{"model": "image denoising model", "dataset": "fractals drawn by 1,000 iterated function systems, in grey", "train_examples": 295000, "image_size": 40, "crop_scale_min": 0.8, "horizontal_flip": false, "translate": 0.12, "rotation_deg": 5, "color_jitter": 0.2, "task": "denoising", "loss": "mse", "noise_std": 0.4, "arch": "unet", "norm": "batchnorm", "activation": "silu", "widths": [48, 96, 192, 192], "blocks_per_level": 2, "block": "basic", "attention": false, "upsampling": "transposed_conv", "init": "torch_default", "residual_init": "zero_last", "optimizer": "adamw", "lr": 0.0035, "beta1": 0.9, "beta2": 0.999, "eps": 1e-08, "grad_clip": 1.0, "steps": 20300, "batch_size": 256, "epochs": 17.6, "lr_schedule": "linear", "final_lr_fraction": 0, "warmup_steps": 1010, "weight_decay": 0.06}
Rows from block 2 of a small image denoising model, named by matrix and row number. Rows with one number belong to one channel. Each number is 128 + 32 x the weight over its row's rms, rounded and kept within 0 to 255. All counts start at 0.
After each channel's rows are labels from the 100 images, of 14848, where the channel reaches its highest value: "strongest on" is what is common among them. Only what is clearly more common there than usual is listed. The data: fractals drawn by 1,000 iterated function systems, in grey. In brackets: how many of the 100, against the usual share in percent.
# convs0: first 3x3 conv (model.enc.1.0.convs.0.weight, 96x96x3x3, each kernel summed), inputs 48-95
# convs1: second 3x3 conv (model.enc.1.0.convs.1.weight, 96x96x3x3, transposed, each kernel summed), outputs 48-95

convs0.88 [ 83 163  99 118 165  67 196 127 115 110 122 145 139  98  87 118 107  89 122 141 146 150  66 145  98 150 118 124  47 178 138 155  94 186 102 116  86 118  88 112  49 133 130 146  66 176 151  89]
convs1.88 [148 108 181 178  65 159  63 144 160 107 152 126 144 131 126 132 123 132 147 102  93 140 187  86 109 140 145 121 214  48 106 145 131 120 102 135 166 112 167 138 173 112 109 104 155  94 106 141]
strongest on: two maps (61 vs 25.7); sparse (59 vs 26.3)

convs0.91 [110 151 124 101 125  91 170  66 122 106  77  92 187  93 103 108  89 112 111 129  39  86 141 130 144 118 115 129 158 100 119 134 144 154 149 114 120 106 123 117 125  31 110 115  78 171 101 109]
convs1.91 [111 118  89 134 139 191  88  79  85 116 118  88  87 152 155 144 154 117 128 154 165 163 134 135 143 109 129 133  79 168 170  23  56  93  55 116 131 102 128 118 165 130 135 128 158 142 143 146]
strongest on: sparse (71 vs 26.3); two maps (60 vs 25.7)

convs0.87 [120 149 154 129 132 169 101 119  80 130 169 106  84  87  86 109  98  99 150  89 128  99 112 136  71 135 130 111  89  73   0 123 100 156 101 118 153 146 102 102 126 150 118 132 122 128 129 119]
convs1.87 [163  70 149 105 149 101  94 114  78 119 135 146 161 142 150 144 111 189 112 185 162 100 100 113 149  71 112 156 143 169 116 106 114 197  88 129 163 136 163 105  56 134 136 146 121  89 102 117]
strongest on: dense (36 vs 9.7)

convs0.60 [155 124 152  60 129  86  70 160 133 104 130 171 126 100 115  99 116 137 103 110 140 134 133  73 164 111 143  98 144  79 110 115 161 129 106 127 129 129  98 158 103 139 146 125 132 116 127  84]
convs1.60 [131 140 104 186 109 146  80 143  95 153 161 114 148 117 109 153 139  99 134 111 132 107 186 177  80 139 129 153 111 139 114 135  88 109 127 142 104 122 118 105 156 102 126  89 108 138 116 139]
strongest on: dark on light (74 vs 30.8)

convs0.73 [ 24 144 182  91 132 169  99 155 133 114 207 205 101 140 137 226 100 136 108 119 107 104  56 118 132 104 147 139  97 130 137 124 109 164 155 148  96 135  85 138 127 132 129 109 144 135 165 113]
convs1.73 [158 131  79 131 156  26 150 105 165 129  46  65 161 148 153  19 114  96 135 189 165 109  95 108 129 112 102 151 154  75 121  96 144 140 143  90 121 134 158 146 100 138 178 148 121 117  68 166]
strongest on: two maps (60 vs 25.7); sparse (60 vs 26.3)

convs0.79 [ 68 153 102 150 100 185 137  82  10 175  77 110 116  86 124 105  91 149 122  93  87 144 165  97  84 162 173 121 139 103 122 102 121 163 148  90 101 107 146 123  80 132  94 144 128 129 100 114]
convs1.79 [121  96 148  42  98  56 101 130 157 141 136 106 116 185 145 135 114  68 130 133 124 143  84 163 155 140  82 140  97 161 145 161 119 171 123 156 144 177  91 110 130 117 189 125 104 106 142  95]
strongest on: dark on light (73 vs 30.8)

convs0.86 [122 165 139  58 120 109 118 146 132 204 115  80 158  99 139 117  85 109 100  68 124 103 129 121 102 106 109 125 145 127  97 130 119 185  82 137 124 158 133 119 100  82  52 132 116 105 121 135]
convs1.86 [139 155  19 132 137 168 168  43  89 163 142  94  85 157 116 130 149  95 150 123 112 140 137 103 121 185 123 140 123 140 183  73  81 163 127 117 137 144 117 131 185 145 136 123 161 176 119 134]
strongest on: dark on light (95 vs 30.8)

convs0.78 [111 174 154  84 108 120 114 119 119 152 130  95  93  96 131 104  87  92  49  93 162 129 150  90 108  93 128  84 114 117  87  61 108 196  94 106 129 120 140 110 112  68  88 128 179  74 140 161]
convs1.78 [132 146  48 130 126 104 164 188 124 136 118 106 128 115 131 136 136 133 182 163 168  97 128 145 135 186 132 123 137 138  76 240 151 154 157 136 139 136 119 149 109 153 162 101  38 123 123 122]
strongest on: dark on light (88 vs 30.8)

convs0.83 [121 120 129  69  70 145  70 111  56 123 145 155 136  99 128 114 143 134 120 144 137 160 121  84 168  78 143 111  38  85 103  66 190 126 112  93 103 126 130 137 125  80 113 147 132 111 139 117]
convs1.83 [ 97 137 125  87 142  81 168 119 185 136 118  63 117 123 134 167 143 143 127 120 142 109 142 199 129 167 146 110 185 161 136 161  57 140 121 139 109 148 142 131 130 101 195 124 134 138 129 123]
strongest on: two maps (57 vs 25.7); sparse (56 vs 26.3)

convs0.46 [106 182 134  69  86 117 106 130 124 148 140  97 129 128 141 120 148 105  45 120  54 137 128 138 152 107 123 125 140 138 105 126 144 159 112  97 100 113 168 120 111 115  70  99 112  98 164 184]
convs1.46 [109 115 129 141 151 111 139 116 147 119 117 191 121 132 104 102 128 162 156 134 126  63 110 152 120 129 174 100 153 102 134  86  72 173 135 167  95 130 119 143 113 114 164  81 160 123  71 168]
strongest on: dark on light (74 vs 30.8)

convs0.76 [108 124  83 135 187  74 124 117  95 170 133 140 144  96 182 158 119  59 142 138 120  65  99 103  74  65  89 143 147 153 114  77 127 170  90 179 104 201 161 116  95 131 177  59 129 111  99 123]
convs1.76 [152  99 146 151 126 171 134 145 125 126 136 120 118 142 149 121 134 126 157  75 112 192 138 162 116 121  97   0  94 151 139 192 146 138  81  98 179 119  44 103 184 141 108 152  76 127 170  94]
strongest on: dark on light (61 vs 30.8); dense (34 vs 9.7)